A small model that predicts nearness at each pixel, trained from scratch.
Training: soap at rate 0.0013, 5600 steps, batches of 256.
Data: trained on rendered scenes of toy objects such as cars, trees, mugs and chairs, 29.4 epochs.
Rows from block 9 of the encoder, named by matrix and row number. Rows with one number belong to one channel. Each number is 500 + 50 x the weight over the matrix's rms, rounded and kept within 0 to 999. All counts start at 0. Numbers have three digits each.
# convs0: first 3x3 conv (encoder.blocks.9.convs.0.weight, 256x256x3x3), inputs 120-129, a 3x3 kernel for each
# convs1: second 3x3 conv (encoder.blocks.9.convs.1.weight, 256x256x3x3, transposed), outputs 120-129, a 3x3 kernel for each
convs0.28:426495550455489466459526516484537435506511463455490563539433477438593430543468505522415492506398567463556483475551517489524404476447509463563472520515447503530441443495596486523405521509596440477542398587453528523489515484503513514457612391510518486600544376440478447548
convs1.28:416577473430435531492396593481531490527437492454506520486583452591519418429513456546422529522526386498537515434517495599418453542502551463408478444538492497492465511523520531491490483530515515513498499493344422478545540404578517405452457491459432494497511540518441491552
convs0.29:522590432500522520552480545433524502490503494478470502522507546524465512490471567436467406630602415462517559542520540442460588400530514483474494565602506528558560552562497430515547462533555529451522464562542545484453507430477453517488558513487603456532640486423457531423
convs1.29:485436548530480520533490500485534496504514506505434533480540449353592491484409628453509475475459393425515520467452428505573470484484498422529477586486532513389516432531515490496483485454470398510429481406526504522449489568475477513534413485517460487562460520571590430462
convs0.30:581574427455515465582556382512502539449488567462475501475501559463524480415571505538546448488429555492458541536506444482511598472522488493521438450492491565529464544507448502475566511439484435555580491444450565446514630528419435457558518500540512386504505553451484493494
convs1.30:533438509546539466509504492516492534537520488497493511570513495432525550490532480546464543455489476521478478540447537472441493501554598650466353534516528503490582529520551533501528526542500523482374483534541499463521439553472540533522520411475509566467476507518493426552
convs0.31:555567483481505552486490464382543582564457406534499521467559503513480553500486431380562548458511540442491549434497520488518550485519525451460528538459459461505461517489472522512594503472489524502509564566549487521419544532485484525509485445485488433466557488495359577511
convs1.31:589430590479547465480443500573492558516547505433448550497538522461549472505394470488472487497521425402517507459499529513556482469482464419479548519526490421501517546520458533384509478540447536478552512469435459513510476559521497479467481427616541357552410527546511494434
convs0.32:473499434441481488478432505483497476406517534505456500481604527498386514488489504629506504512494568534504494460540526498521495372489521482596531500592443480455517531460464499432625402514529524430488412483540511486457452482484550447410531494468468463517509419465603538452
convs1.32:554471560371572561467498622498518449533490497532488491398488491471500470492467489487433469555426486498492523500535533530512431437482551597493448432486570588524453439531477474499487479507531458605562478395505526499492535500484427516456393562525366507456450511634487498489
convs0.33:470563486532427503515465534593545446454496477570488586491574499478462506510482497433519479431539515487472578436529566532524397387536504560472543590451442539472442556495454552464422457448496521540544567416535534493480533518396500561524476493508524477464504501438448474567
convs1.33:536428500529486485450462480492542463484517569531573479468516431528548560469586522503613512529546454497481407475457555467534513521454578524516498543584472429459512481509574505545505564601473437563527539455496426504511429549509531451501404523509516459567497489550515506547
convs0.34:509514567529359491516454429539423492410519486524541479531586462456547483482446520499446543465494503504483499441574545384549444416529567513395460508470553465447481475512587490549487417558519467426463602449424556496487550446410539443529457454536585450461495546441495625474
convs1.34:488466581558532576505476448521500505513502497466457498565529486471510542477493487503506525441458524439541397503422484445500503588479505419436553522571493379392497506516517485547530520545418502514488532485461502528527460471546522487482582510505473490491474436521451485566
convs0.35:583514471544517493462537458441507563463487573393518599473447502426489480467453525506525435456403484493470478519536464415591539452441559416414541556563456507445560486483476464547527522447487546503458504472498483429525564462439565578503531476485468444512546498471474410510
convs1.35:511475503444556435546472453529453532505479504464539523463479591605509463544516447510451502503455438545501473473529508625496548526518497437444565512503413459394543463489529598439600456529529520586502504522484495575475536512428449294544435580504515426470585438492536460445
convs0.36:503595359482580413481447596443544514506543460469457535464391500552472454481431560518509472481502584529501419499549497552540488443531511468512458492448468486462553425455563463569499484487526425527483517464472480513493541447437496449440557521557421582463562433397465554485
convs1.36:482510479466523509542417571477504487473494498483517518544466512494524574476484583526439571544501485533488445442549501507541482525445464476483539538516396478434578465502462526569512538493584601485471403542532513507491530493476517490459414409564504490531582509486439504473
convs0.37:431478436399518571567486510538541490552478412535460419529622458579445497605416444510533598433496470506534557465565475552504537486467497504492489499551445541491436487583500515468515442508440457557445511491443496472490515451465565445497405519487535484470558535450425588523
convs1.37:356547549458466457342572564558481498453526473506551522475609376491468609467469508513481445586480542405464521448546479487454551469488557510554520469503522441379484419480498473454470413517492508491411499401551434619478465558439320719530623308467529488505503595394496417514
convs0.38:539533471478615409526504485461478515482438414484504544569493552495478451481563452410458470559555410633453483517474555549508444540463554516532477379500416489481506438514558489491517523471496545509444508520512469479469553492537571500538486484492457509526390514497440516548
convs1.38:483603539545374624435473450557559660499524485540509412533609503441590344472528487524524494543537437471553454469434553523544494431536540483525494632407507429498438485531459438495473422486567533618544494492464542500614450599485462503441561456550520528455597466490486465481
convs0.39:499497519516523400473472644408520514458487495485552493435448547554518494487568508503531432528515524513504526586542460493474552472515543454471530494449488503475489562459456529474448499498507518578494458477536444498453484454521398452527444454563486462456518471491491459585
convs1.39:576528445572381507514622503535532496523441495459474566501538443623458528522510543534537403568555393573478375423460554520493523473520548610542525383481486487502529467433578540575449501590485576543503459576545502463566520499511502473478478625325427515478560539438552460538
convs0.40:519456639423477498512471533440493490489492483572503408473516539481493522471411509487519454475541474483432493476528475465503511527460499412495486521448540526483509541473492509531425439478527472519464524466594560485474436422545508569571565433444546450549507539452552499448
convs1.40:463515404564555439385515460496470530487509448475461498529450452410466456496505489552523393482463565495486523390517483556485533437487477480434447537550510450490503518566454507453592498519488480512433523505462453508489454486505581440511459485535486470455461611483362598523
convs0.41:452465540513450524510484540428473464529509447498545516520468549475545437575428482652469495493524461544467454524558547501461473503466561566485509457487478445486461527571517417412458518493564532519536482514515441539462462486468519453374535546600660517510457344462424471490
convs1.41:493598425566466494482499474486433500555490518510478526462535467597412458549547512580480503535457406487562430568514430552513508456576506476468562486479476514453555589458521499529516467442474495456531509565452470526412536422569556505523484577525481528580505535511428537498
convs0.42:499587453451634530487399514519484502490585463482521548465455598520510499500509480599534516479476418522435458486500543581471455510488576472534499475577502483461526440562557540534468568487488474397541456552449499483558532469414519522555452642597532520399599398537562362455
convs1.42:540517492511483487514519516425432566499502487559469449399571477496497397427528523575528439544444396513486519482468543500529482569472506475484485521485528530502459482552519546530557493513644425465498420559552499474513484499503484545460508531480499506531579510534517404492
convs0.43:514496430533471499515507518492474475448464540486439512462491514494535438458435494494526563528606478436457495610497464551467491468552481514509476546469480448500422614522510523539501540514603542495458481469490522542474529498490451495525454532548545519470601473431539541361
convs1.43:430633485556381514541600509496435463530514513495494510544563478455561541541470506428486497487468517596418444512509448514503552531484446534526467529482474506522528495498434568542474546435459486448467419550570588501518466580456508389420531477513508459522419546497522518477
convs0.44:472559545432571501483508582515523502467513561555486409480547451491523520507580526473555493496506570574515527453512511475468565586523518496472502499491572480512484551555509498478498554612517488497434469484525544523448507448548478520518487529544542515474545417486456448589
convs1.44:531488357525429591484424458537515487497476498448505494429530474515477447438498471564494418507449564485521481474454431438445468533559484458417511492551512511552502528500428490425500437467525524508459428474542480500441561405502490454529435518523388482498520514425548524505
convs0.45:534506539480439505497576492516483484509504529540534503525426544544538423482421421413526582508547553526495475445506568501496450551476529515500494476438475494470482460532586518508538537499488487462511558465475502564493431546601562477523471490484659480420459422530464533432
convs1.45:433559464435528441468576434488469463493522486505460468419527503590469575466531484524478546449545581468514497487442490501589552502529493556498470559480516374527583543450451563546514535480437519464493498522479444539537478467505623518502572459531551454558356444470479520458
convs0.46:413564523498521359523480431650405417442518609416546456436496503490462489553431541509459524515536513549548453512448498594477483398533485431586526476495494489546509480505463569398489488497463531398489547677441463471483474482512581562474560540477506611542516599479420517434
convs1.46:493478476530470550425597550456546543501528450474500449529421449532483494411521544479316563416562576523553581474584511511466460538493459562486510585386489499469494516450573562568493497477436543481568449506481482488513519419494450599464514445546487517470530509448448421422
convs0.47:461655584466377454604592453549468481472511539499473502421532483463473456385476527523401551531601410566440511516438535528457511499443511527572508468662461495379522455451561594491432440434556496511441461537470519401480469487444488510470496450445522500481503428447548532510
convs1.47:509347492471488529478484591482408477506461520462549467538428463377502606502559475488545424546423479469575556509565515460498413516510556472434576549420478462494468489442568506538464479469538557542483498257530460563463506489534444443539557582545447560447532444583496488451
convs0.48:452457470516555495429584534584497437475561552537450452524518520508425562482563479504407557519485590467558470496485501548419498532563441527484526475484561504410449480553536488593443515491539577501427503507514491451580514497521422507536533489528505464488446489519584435562
convs1.48:514465527474511517455424497549464528501501569543479504472488556477576455623401443501504490482504459445533510483475607516400535437491503467442517458490519525492511495550496530502500499434564468517497521475511593465501463443489435536562452458560499533479517496548506603469
convs0.49:585498476493518542518493573530568573533481436498512513486570534468503486497507497482519455439458511531445508456513541495450498464512513481434514472371490494515494489513536436590535556486521496524477502472469464500507492494559497488497509511485485577445497472571479491520
convs1.49:458555375362504561466481509458546471498568494452488523539507421437518514473521487543534547545495470454521467541426454502551535565486546516383470469570606461525450512496449532504512449512484533457434445480457554530541557470470489477460566418474468490610469556489533469485
convs0.50:366508437512537482494442482521477546499471495559552484473478488557494521483461475546449523401422502532469533518462504481433583394497508485558477383523496536525451431479454465510580466502608511465471533473513519510461501450403500455523523601553531495429487572527451508573
convs1.50:456533491537467461419588574574432574429467526470487522507510505501501496508450488503565602490447463427587444503575542499448484459462380617454441384492541515477575454521486524388441470529448560605548495597407490405524402418525482603446465409523483497437432562434506496553
convs0.51:457467591520514503510490493474488479465471453501485571541402450483489469449480511522485468564454585519432574470542503435465562552544393497456496450494523520411548447560586511442558568519406421496542586457394483471557409539537530494489518465487515574462539493507566466535
convs1.51:488461528493567590565409521492433494546519464511466560577477509548438542446556539388497582488443650522432491491450346559534458488472566558479416585455450450557584456538419517507503430501485481496440450569516413549497508523437486506614455465555438540500561397464448526517
convs0.52:508479464543492530503441508527432528461529554462472491450603502433454453488561621548523573517500514494506497451512549435528487448447572429520460474497523480524549463502509443466575488542596594452518497587440470488493537546568439444509503477569547461529500566446548461536
convs1.52:507533541457488564581479444522557560485507514529447528426471487472533516506577473423510540499501526393516464502447512544530486550555544605455389431565558580488461474432594423543457581470477579507528475462517522577527548497527459487562358536502525535487557488464442554524
convs0.53:532516562465535611472527431475484454481432516541528496484397439456661486523463523485461484477571615472507535536487503497452589478534517458498578500456492468498517558516450546476423423533509464472499578453508479583457541512580438444551486533436512517469493581524494483539
convs1.53:591437598405512516491498551497606487470491529536514488428505551423649540516488511496440589475502514543506505476478489502373563374547548569452535532424577472520516563565413544479558468482459547493508485547448522515536504433591496427499442509542518485482545475443533484486
convs0.54:457440449537540414499460464504547519494500537454487518590410559544395392564563586433456543562374440497441414485459516483590429550430546536424480518584503510404502423403488537510465483465491504578454498501572499506466589577397448512514465468543449512504592514460448587505
convs1.54:556549473559527411498544538483552556455506521458461509444572486453523533547467511581524368621516499561524455443535611562417506484629522572565480494481532456547582541472523537446461480548465527560448444564575494514524535565572478499417651483447486460552532437464516534503
convs0.55:465510516533542508492439428462413561502482387478403513502496452548484505458613480507561525477419482471577503512535482400441599479544557489427389480509417471490551551453523423460623492541559509469367493499526471543504499568517523530546486556560589471423582525449470412509
convs1.55:493561448453627481472523454459539448467517539489492476560407539443517596489500523533472534518421500399531593588473555514513543514585495501479422565548469468393589446479422525550574509421456490477416535468600394560544547481513568378536296526540476452455535483493496569568
convs0.56:486523571502436583447494561533518633405534489494483601434433545509544501552490498547526546494442457578455482490512445561491498487505562450552475516458512475552475551557506534504460430578637475512505512488498510444457526586510453534530470538508518514534529457515481507445
convs1.56:514528514478611489522512582439509475569457465512415466428451556552441498484544491461540363507515384565426497486495540527423491491531554457532590462526529522490507431506537480530482497529517495477453489552501441482561486508513530470465486553401496569411627382583556405609
convs0.57:520596427518487539489586452501477497494550516490527557448474542560540483473517512432471612499539322473535588446529532401615516494503498538525534548449669581543513525606572486547519645471526476554452512499506441473474493552428500458606476497514450515509487450491469565540
convs1.57:423540548537507430574511509559453520464547468562475515509518543552512503498493541607430510510493524480521476422568558499462507472494545510514439482488577556505522532530518574465417429410562491432516470531454546512642544531480454487587586443435503510469429510579520538408
convs0.58:464492395488536495432432499427543491448487498499466526516543507454491520478472566448417489497452539462416359534509460486484507523453461671402463537489474458509517394496567522466464531488489429396559470522550422459448526544475445488502493551484512456483445500486512387486
convs1.58:489578537533508438453507515546459482445578450360500599477482431482525545505464532508525517509480498537465549462522454556457484460487471501556505561405470354511516437541519498518477564577508493447505516522483485563443542478511535450532560406536490460627423363631434483458
convs0.59:445515539478446519552529467496451503511424523426496549497458443531547488478458471477521518507554502528388491486504475515453465432560497519414507453487487475443503533494574536446465398523550524499484531479431435527492479522520472471405572584459551475453432489582556508426
convs1.59:557519431497447486426452476422561489538538442496539516522597333476442531462576527375581599492414511440518567375439407483498517594506494466466428558527526503555416540463504455573448619440545411553427447500403530523587518491412417533512434590498521534502458503485511444502
convs0.60:414527450448534543485434519542570547359460590511489509553352508484551501455493475506453437463438430512511494590526488470428552463500529497577537431462504426512563472476442491445581496409544519569550483536489554441566386598537575502556536493431437514392569467563457458416
convs1.60:491519578438494544497541523540510438452537561502503520518506519501580473439499587539525487560475389465516441490553507502456546487478528570556408543594508546459485509517531551463466467671478475532477507507586455553508510484447452536545490460498483567471490501508538456576
convs0.61:451472538555490473510415445507544478636476565485429525494559566414528489540533442446464649482531564557480411425620499556524384430515565584412447471421464499418496419558538560475493446510515424499576575513446509451494522417442455608461469512515624456400469421510483470466
convs1.61:495445462395625467431467487569504571503505475500465497486448507498483505454498482472459434558505478430434480452494563561527500477497531539577546465441470448443530509575510497519518486485563580497525545574445501399524451463504640450475500486552563541517464478521433436502
convs0.62:478402523567476536476514470488538513490454525516429501499542510376504471517528503475529516466469475532385523503503462525467506507528507486552504545527535486471471561511468505478534440472515468463559525538468534494493559480482416434624466496462533491477503534499433589501
convs1.62:511528541538510347551450495485547530551532572495455485482546497495531550446511466501485506490528496541455454512490511491559545465426566524587494480498478515531545503478550550470436540574466438566451461525515473548515571518574450527571462479456500446540430570521566414516
convs0.63:542495384527558424493433514613578421430495483559494537419474561477512551516520437374529542473433460486662499666433452505543503491447531544622498477536532503597536547490442538480457507507525519457509450545456497455502548521495491504490496476507537489413513444551414637492
convs1.63:580434455497533485441511497462561417465421566518433515498474514521506548446484492512526453508530456524447455432608442464413544628422489566564417531475492531496484452479482438622573574491478563384508483497447459493550444575452515442465552492529410531501529458493544409556
convs0.64:498627524481528480498519507531601456479531519546447552413429503474486548492514566493499491470433493475567430553552445521535533509474466501501537477520495487492518459508537519518487547476536509595488578535515501574516443464501505510582499483522496475494527530471495465468
convs1.64:541496528486607483523470399496528511497533560523467492525501509489516507428534659581496514473493399519570530457546466466541462565496553518551461558511411541444608538505537523526478477476475499433572472590382524434642368437512502442542535580526549486496505444448481423458
convs0.65:444536464473500508509502500541514509464562534502514487466527534488494465462531528492513565534580409545553551614408480366506565418523528519424552522490453557510530496507475526432499426516552415450451533505488475477485595506455491573509499525424584496550624480480479462499
convs1.65:551488459530527503530558474459470483444531495603403475482484489543543532487420487525493521546523386482505521484527356487474439502491547470497488523466512554542490475550476482556487522445577509512472539463505492514456507447548500493475426528539444556530484526466504474529
convs0.66:522459453567516482463473534555490482489489488530430480565499481532457523475457552468551495503466550535499514506444563449512469535468435489561482597583551455402527514483529450527519535573472493462512491471498486484474463461505557508438472444436554423524458539505533403476
convs1.66:466537512447467480532556540489528526514515437514484463478560437542489429563510496520493547473531526575550529608417627423586489428363455527407490505456487512605489586497494476479521446412504537531611485482463522460504483558543462520495540478451618529477504501463436587552
convs0.67:555432521459478516472426566514539450457451483542521494486472512551510498516456447621488509444547529419484520488540403485478547540513475507617474505480457531565446486490422551507539426607537508521468494395512533487493482562497492466518506536480447449482528571571546493472
convs1.67:439491535508519468438568511580519570418556488551439466369620527601468459483549481500561452487584556491463521543476544514417524591524515617526474450416556488518461501516570452515428534544489563503592488616565522507413628516479557443506491535459556529540490378503481593484
convs0.68:531455451478372520531457527511517417461521502529493544425468478513466426521534475530435537496606411505446454486543485499487476520504449477524491425484478619474491408485547560584513568437482492501386404473490364508538473443451615485514483521538447539459529512529494610393
convs1.68:438551485480536434448503472434437541473524442445568509501429468504588480515514498598443406456467549540501570562513447551518512539538471516489498438581576493537540457556400520474441506484475517550420491459637416640453507436503487483469457525484519453481455440486490558420
convs0.69:605447389513467509481491511486534530468512530521528550484445465442561533508485547527505569433540476501384575534447489483416507567531516492571519461504559427490567565494469514432458624532376483426483528479520501553525539421513500562485414520475546509460572439585414553511
convs1.69:508447510503494486537575379443446505523503566508450502466474537484565506563489542478473472523477460484437570425530425508608541507420499475473562537477485504524442525497511611504518503459467379440471544518511487423492512461528573471534516485450532497546581452481492383535
convs0.70:559490488471542548469543404533538390424541580566516411439564369522501449533516520501494434589523570456507531495524605411505520516576468509507480491609492572491453476475549502505454448497466455462587518454499539482440543541521478486508471496476501628504496350508609477504
convs1.70:653448454521538502481617539429557447445541452544400565484533426503536449529453558507485486522553464568389510479532422521508411551474497562520403486508539517537531487574452539505429600467518483517465477507486480504526553474521479480497526434576432548537532470555514484483
convs0.71:496430538543398580524498537489493472474508466472531453513545503454398430504532519442558465519546469515478533551458442520514463508458468503583518473411618480514536460539498522629518524440500547532465438578480495456505533519623525478495507472456452504469514482527392530512
convs1.71:470464587505547495378512518569582561547502493487535543489510529571439524464498439458591450665378470465493468459494575512512592486498475471474503562559496481514446456526517473470416472539602596558500446506544516545546534554519423506515596460460568456527486555484484551492
convs0.72:570519514582436473595560473626480497558467492542501426514518499522463487495514516579564487536592523467555498589421474493528484537424481466459390563422542475496510529465510539503467505488579437519532517537442517506594540427500455499570535488504523476405569463464476585468
convs1.72:458516475632412486482580433409520501584425477401564427509475502493453568518416477553495435552418450479444534549554480452451591520513559408587468469509525477474544532478533600551437442500571450502507470549540541431423493447577468527380520434536518527427567485521541596453
convs0.73:568486452481468500450464529402471544589534471426541476509441525547416482450471559607445450440583485487420508492552556380574462585375514613342523505492462496531473527481510441536454484472536458524463460515469539459591493413597536489519576515539455505464413494572395544566
convs1.73:389463574545500564570474346472534541494451508477451520506499446495447438528558395502519489586576532499483341440485569470536594485432467464564541499501499430464375501450491496497513520465540488558470595532550529567395422555569543473498504535465496390460508488448554595527
convs0.74:541400508454605452423525594462533501525369549522513503548589426491484448496362476598555355485502461536507521529472577468453535556510432408585483572430440595524478572519451434459487571494477469455525526556504524475494511449484474617464596408413487513562444554437525437546
convs1.74:401515471336585463451471427464538437539504479527496495527558543503476470460445436534513527548405566461394472513565527370429479537616520494449500441420516469554547449487492421526562534497504524499518526446520426558518566456393445468486483469470418455437446411574507591506
convs0.75:413485457469509546491426421484544503497445485524453501530448504488464535410392545429482522549420546430488480445493524469528475501485482564571562460554438451559409526530508511485523469523545490503540546451443569456503520420517482626513382445422459527553489486490528470439
convs1.75:537456602426376526555512513449518512478431570517443501469491477461447532482482496510478473528537532551420486506525423505489466521440422492402571585536390542466515480427521527495472511470483459576476574533434574454558451508579544481511483462553500558500470529462462484517
convs0.76:456515524480439549581481478457475570527481452509420520481564519423462499551522484519648479467511453514494536412455511527527415463565494484508515470552428528554466475522499433536444465423553461499518417465495592545479509453480474458548629478498440458597470528556503447402
convs1.76:421489475432605585475450491504498475473460456512450546540511506479412429527450550545539492592472441517395488463531582520432484542437424449456557409480571474536528434519601412450454498475498552485522519467529436503509503471444565450530516500490520474495464515511447497596
convs0.77:419580505513539472428356570427611500518546478492505495419546547495487514467476499446490528521540522491501418539534468504469496582463474530531472537517520491502486489524575584459481507510467443454530568528435509484488373478446555490444405476531519556366500505461437452565
convs1.77:591413534514505521538446471401532469531492485455540572477576527488545484507513512484530504469519499493435566491479529528459584457495541525461417441423571550519473483536525601501473527583468471461436452475516496552552489531492409425543572526448605494543536518468494508600
convs0.78:478542511452485534492492552456470482513526532461555477594508505538503467509472511532542510600516496517404448525475517482536502453486521502515490540388446538516513557505469493502488438630569460473530490428510513532511530496487438460569471635453444479561453524540506467526
convs1.78:553539556512452525443550474524453489424555465526528453384476521586511413541485546604536394452429505439460484487457466443487434568458581426541362556489466474497507423449533527544399492477506541558493479588516525491497493496648420514511479475485513490525469488486542446488
convs0.79:407540332709427484485562426477429599524500510580527476454450483511430437498421491507403468551521510517435602538456458525481515516563404474553385458534508384436408539456467508502580551546459471517448458429502540496524581465452499457514440565473509525512609460445568411587
convs1.79:579453426620533424553471630487520511516532485484537458544569487472532419531535586499560473479519524459559499544550530527425393477523512603420504472416468574457495511455496437501457505514476530633490478473477544575473472413494527453502539548422528527470572475463533518477
convs0.80:489585582510458368526512522496452438504517470492529569539485505477578523443484559473471556475357544474534513490511468453513493547521464504540550464515542478475567519512468488494498523476527525506500492424513510499552471523525458401439501454543477478499492572496531550420
convs1.80:487556471498472523486563463490531543488500518582514558433567523480461435437522416480554351451523466477548451510434536512467594422507523523495511466560544487409540508455449529570492592504599428479524475536546484468452502461501471518507554508386565448542543485522452485488
convs0.81:504521475500530473446547493516444496567516456413499530521426473433503539492525512537490484551524521577578491451569435447523541501471547441556423544487548414439535496509543545499498553593485513429456473469400530434532476484544554484513528511451479493474516499511486454624
convs1.81:552584445627495527595455479499501541450551468537420539484418566487551515409578523523429525489470514571501517497471448604487534557482511520540409577504600503582531460509433458495494467524461532501459520505525405533506491463447449517572509507464513338574394453484500572475
convs0.82:520359540448610527451511544467503582491471468381578536442412492501423619492465477518445549576546368504603463517605416510435512535364542311556475469431570465501461538547449496465451494503498480511441532396569487528415486487428510465560628465396453374422446539560333565456
convs1.82:434544505553414516500468452495482484479464534505505434472625457558443481404377484503465411487475401583445434552505453524580525582475540619566519428439541515456490511496577499450538535509516457552570506516510470399444475402526563501419494467514490462509452481464593494522
convs0.83:578536501534533492478542489587565481572442466410488512512557508420494485485522537518462475604460485538542463438509526568493511531526431469508441509474574479505412436454584582538525499508440545497485441484459490490554482488495546476467409533523387488512419507515560492489
convs1.83:467481520582574484462485506474497501599557502521470468518502455516536543497480469588513506475488532404539540397448671486521423525429551565464456433394539564582529556580522566496404475507487463477510588489523563540456482515466526484534446554542627446493433465495473592512
convs0.84:521518539538375430586581413521451496543488435531437476525416590558466516396531445507446483508420610547529479486493528509420545476557433615633494502528486443488506446433464403476551508486506499464517538511451490535514508504481534457554488609427485570431512506500438565547
convs1.84:487461510484461473485511489485482541451413489525545483558447506376532367425507528592518387425523556469491503491440524441576489422542405566587487495430540459460485486543468421501557531507427609485466461576500503529476479456507397536511515484531511400572442474462500625520
convs0.85:473503457507547562478577422551467492396563467478431607539488475539490416478494522498551556445506429415471488592528533547520457584452528549592421490614443581525531480548416569486479412463517417491494520527566551468487537463504441414509546431424452396527494550512513496470
convs1.85:498525461392573484548411516517488524486424556530452387419564486596478527623472491471531449537402571413448547367476561481472489479503552578506427495499513471508423491544526570495465572487487468487501450500455515530431534478426534451530455586461557379455530482570451531453
convs0.86:525522474462464590517490512510440479426496563435487545409475558443568579557438491601445433544574487570500493478505447564482510471440574531410486526465572545486497543540444545516554435408570511435514443547486514522564498530527469456486604442562473435499564554497514490429
convs1.86:434503494400564421507415633578496558461537545508553484394516513467548507414530527436522430496517427482513480469523534473550522518465470456566510376531471489417449557523571450449414509472470515516521438452558366513465407537528495432556334441512572547421622390462450525571
convs0.87:582408516515522470508519509494458517477525569581539516464510540532449438535481541481573382557441484464594487559486521468485500519544525589464433545523443484549417539363499474473537439516485503531485485466484513476485497466465515476438557529473518510514369563568594471608
convs1.87:436653492455531445506483530551524487473424569492520458523430576410689430501445473489514488496519550595472461458470535486499454469557513405452566494466474530504476526507525586522496439551451511481516530576474521427600481522580412594427503472594508512482453480467556529523
convs0.88:535505564478379439521466555421451509471563518493524448518537440544478453488457499419452571520485437523524556536469457398562439547451568501583490520582592482514526578475458484515523440475576562503491520492559506475485476538461460483521458525565587483497493560483410593534
convs1.88:413482603533620534453491441521506520483510515573477535514575502589406516512507436455446503586483452473503472528471553483459534550463495501502546497624569473489505479485525473457537578646417453598472448440492452516595469497533462471585575601431496575475561588519472480498
convs0.89:499514517498463536507496451576497493495546404493463535504424449432449571491474522514534482506447494586575498512474530538480495436552488499401466534497441564425588505461498555446523496578447602447425493479488461575483346558509531548561490457456468507563508553496498381521
convs1.89:394520546537579621425578485479530429499493466480504500473566474461540558511555454427452531451515591473516509517451499567496405506487552480561466504524540497548491515501472498521492495494500427478489471543513526517458405504506466511571538530520563506557604465504410518458
convs0.90:484521617512458474492444491462492523381508485491509547493583535511530509536435436449497519567551593422485454510467472505488502505553533580513566460508353544527498480435483527515437507537507563550515433458422474471535534486565456519505434515481483475476529495534491466501
convs1.90:618438540386561469547471599484551452483538485533468441452449558506485518536439562510460463510544490508472525497520443464538498495458488566512546451452462498392536589504477493574516557513488469528519514502463475443519508460536609435470446571480593474502513547534523356512
convs0.91:515588420505480494486496507528450547513516488476550450520531648543461388472547488503424468505541427422457556486556468574464481544446486566462481505571679444550564528491450456502524483576427517410560461496498524521459446475472598496568582421596428458494518535516456499472
convs1.91:423487496525439423577536513528456533480557431484469524485483414487645583416469549481437539460480442427559485521527470572571499458423488451467501413671514490483475529488537466470454544467446506555458472483502504399519449519528212472465345604511519483501487547429569547447
convs0.92:512465495464593505462448506489512460417523560470475568476493471555476518515488506485544516503403463551488506558542494428550479534478567442487508547416560509483471489570469590506521487584500516514494481543556523507526579427460531528592542546521520512498513525478461524478
convs1.92:526515478425559569525508444523465458458497543575485505476435533527456517521545468516432524521516480468440552525544468528453479506501424503454462468540525511557501489480454539429434490442503510486410541426488541517463437417568529476570455594498426573536500483488536545406
convs0.93:491482453501463530599564504523443497512547528549508464467413463539614485451420481588435547447575519469496435550549480406516504492605496488506524584449553545492520529502477516546513495570487519493503478487458449588595492438498524569479526585443459493543510536566533510454
convs1.93:479494565445455463547628408538509410472532519520525519517424573546523437468602510429448495524509440481482489567477388517405515519484411479551478545470567527471565509477531490488418490506454443528460492494578468566454543500394471471568445481521483485607445483538566462443
convs0.94:518449524506511488499454431502427578469513432537548457492407507515456525476536512461548570501396466497496514446525511451446456487601453507545547559600478531444524602503532450485488542486487482426515490583461522479519463482508418456492533484503485453495519505570466526540
convs1.94:549490493542451577450438495472532431553493534557442456491485542536482534392557473490551520418476589486550532427425394512476563387610536567529458508528494504501507548475481464538561531528422389426452427631530525536553484472490493487589527632384430499480575488497585466552
convs0.95:487419573482546499543484492452485585473478631532446502490414572526504490490488505481470540493455522544441466470423488405536568500436562497525550493433521510442484488577458506467584410447494579503498456585491540473490483529465399462523485498495578444466465496432554544400
convs1.95:511487514550504499531478529522546513544450632496487517422493562458481597454583429477568437512573440532509525540488431486466599560572473493505525518495554512448516593445560441495450422480536498509434481549521393579570556579454466462568497473442485482465567464594463579455
convs0.96:425464521502562572561483508540480467494509521461488461477474509519509466521522482523392522439634480564574494630467513488481514494516576520508532568573511509451499516485486490523465481401593441506418472609490592466485485512499514529464499522524508546464518545612676316514
convs1.96:538516488477436528524493506502540489468529487536507475533447445520585577418451546508468450517493389542459463375480375493546534510518490476500538501474448521588495396559540535515443468465493490436433470576480502500530484482498486455494559393534398456464493543484499439501
convs0.97:470573505514549446527559466500517475472534464551420514515495425454453565527494459517522518450492465519460447496527525430478477505536478449476544528429518477536436495479547471504442506492452486515513544460511514495470569478461532516468543438450514465511490439485581557458
convs1.97:495562464513487605481565464487468424489549522543429503464512467536570463516393527475441613509467559527447472479452333488522511524566496539484515499510515427613475539521416496527597512481474469501392441523510490536437512503530552474543468522446363538446526440499504469565
convs0.98:477542491505423489517535451458576504501498488428501559523477451464465471511517500527616545434474481491473476450475476494547463511521473409519649427357452515531484448459525464486542495521465463539536422403468527436481518503437505461522576413516487458595552529405536462419
convs1.98:502430513545386545541468470465469467481403534473585462523405497488494523492541627523462513503450457460524482549503481474474447449492534401418536354415527424556516478471471566471532471500491512527581489476420404469527457449470649509478421505489456520544457509497533366533
convs0.99:443433549564441568451544542459565481451479445459418497502512476507506527494506508539554537539396504452526491476453499534520479452491544454530529539579491500473485492540488514509508529558525472457568482454415476542512518596465531554491492491446499417472517541548397419529
convs1.99:428588542466513463497467543467515447474489555506449538530427467477520473482503465559529493500470438500432510530479511559497392514502481469486523596454519542573475415497474535425504450490502496512452576562575516565415452515431433495517526473487510465591388497534487488488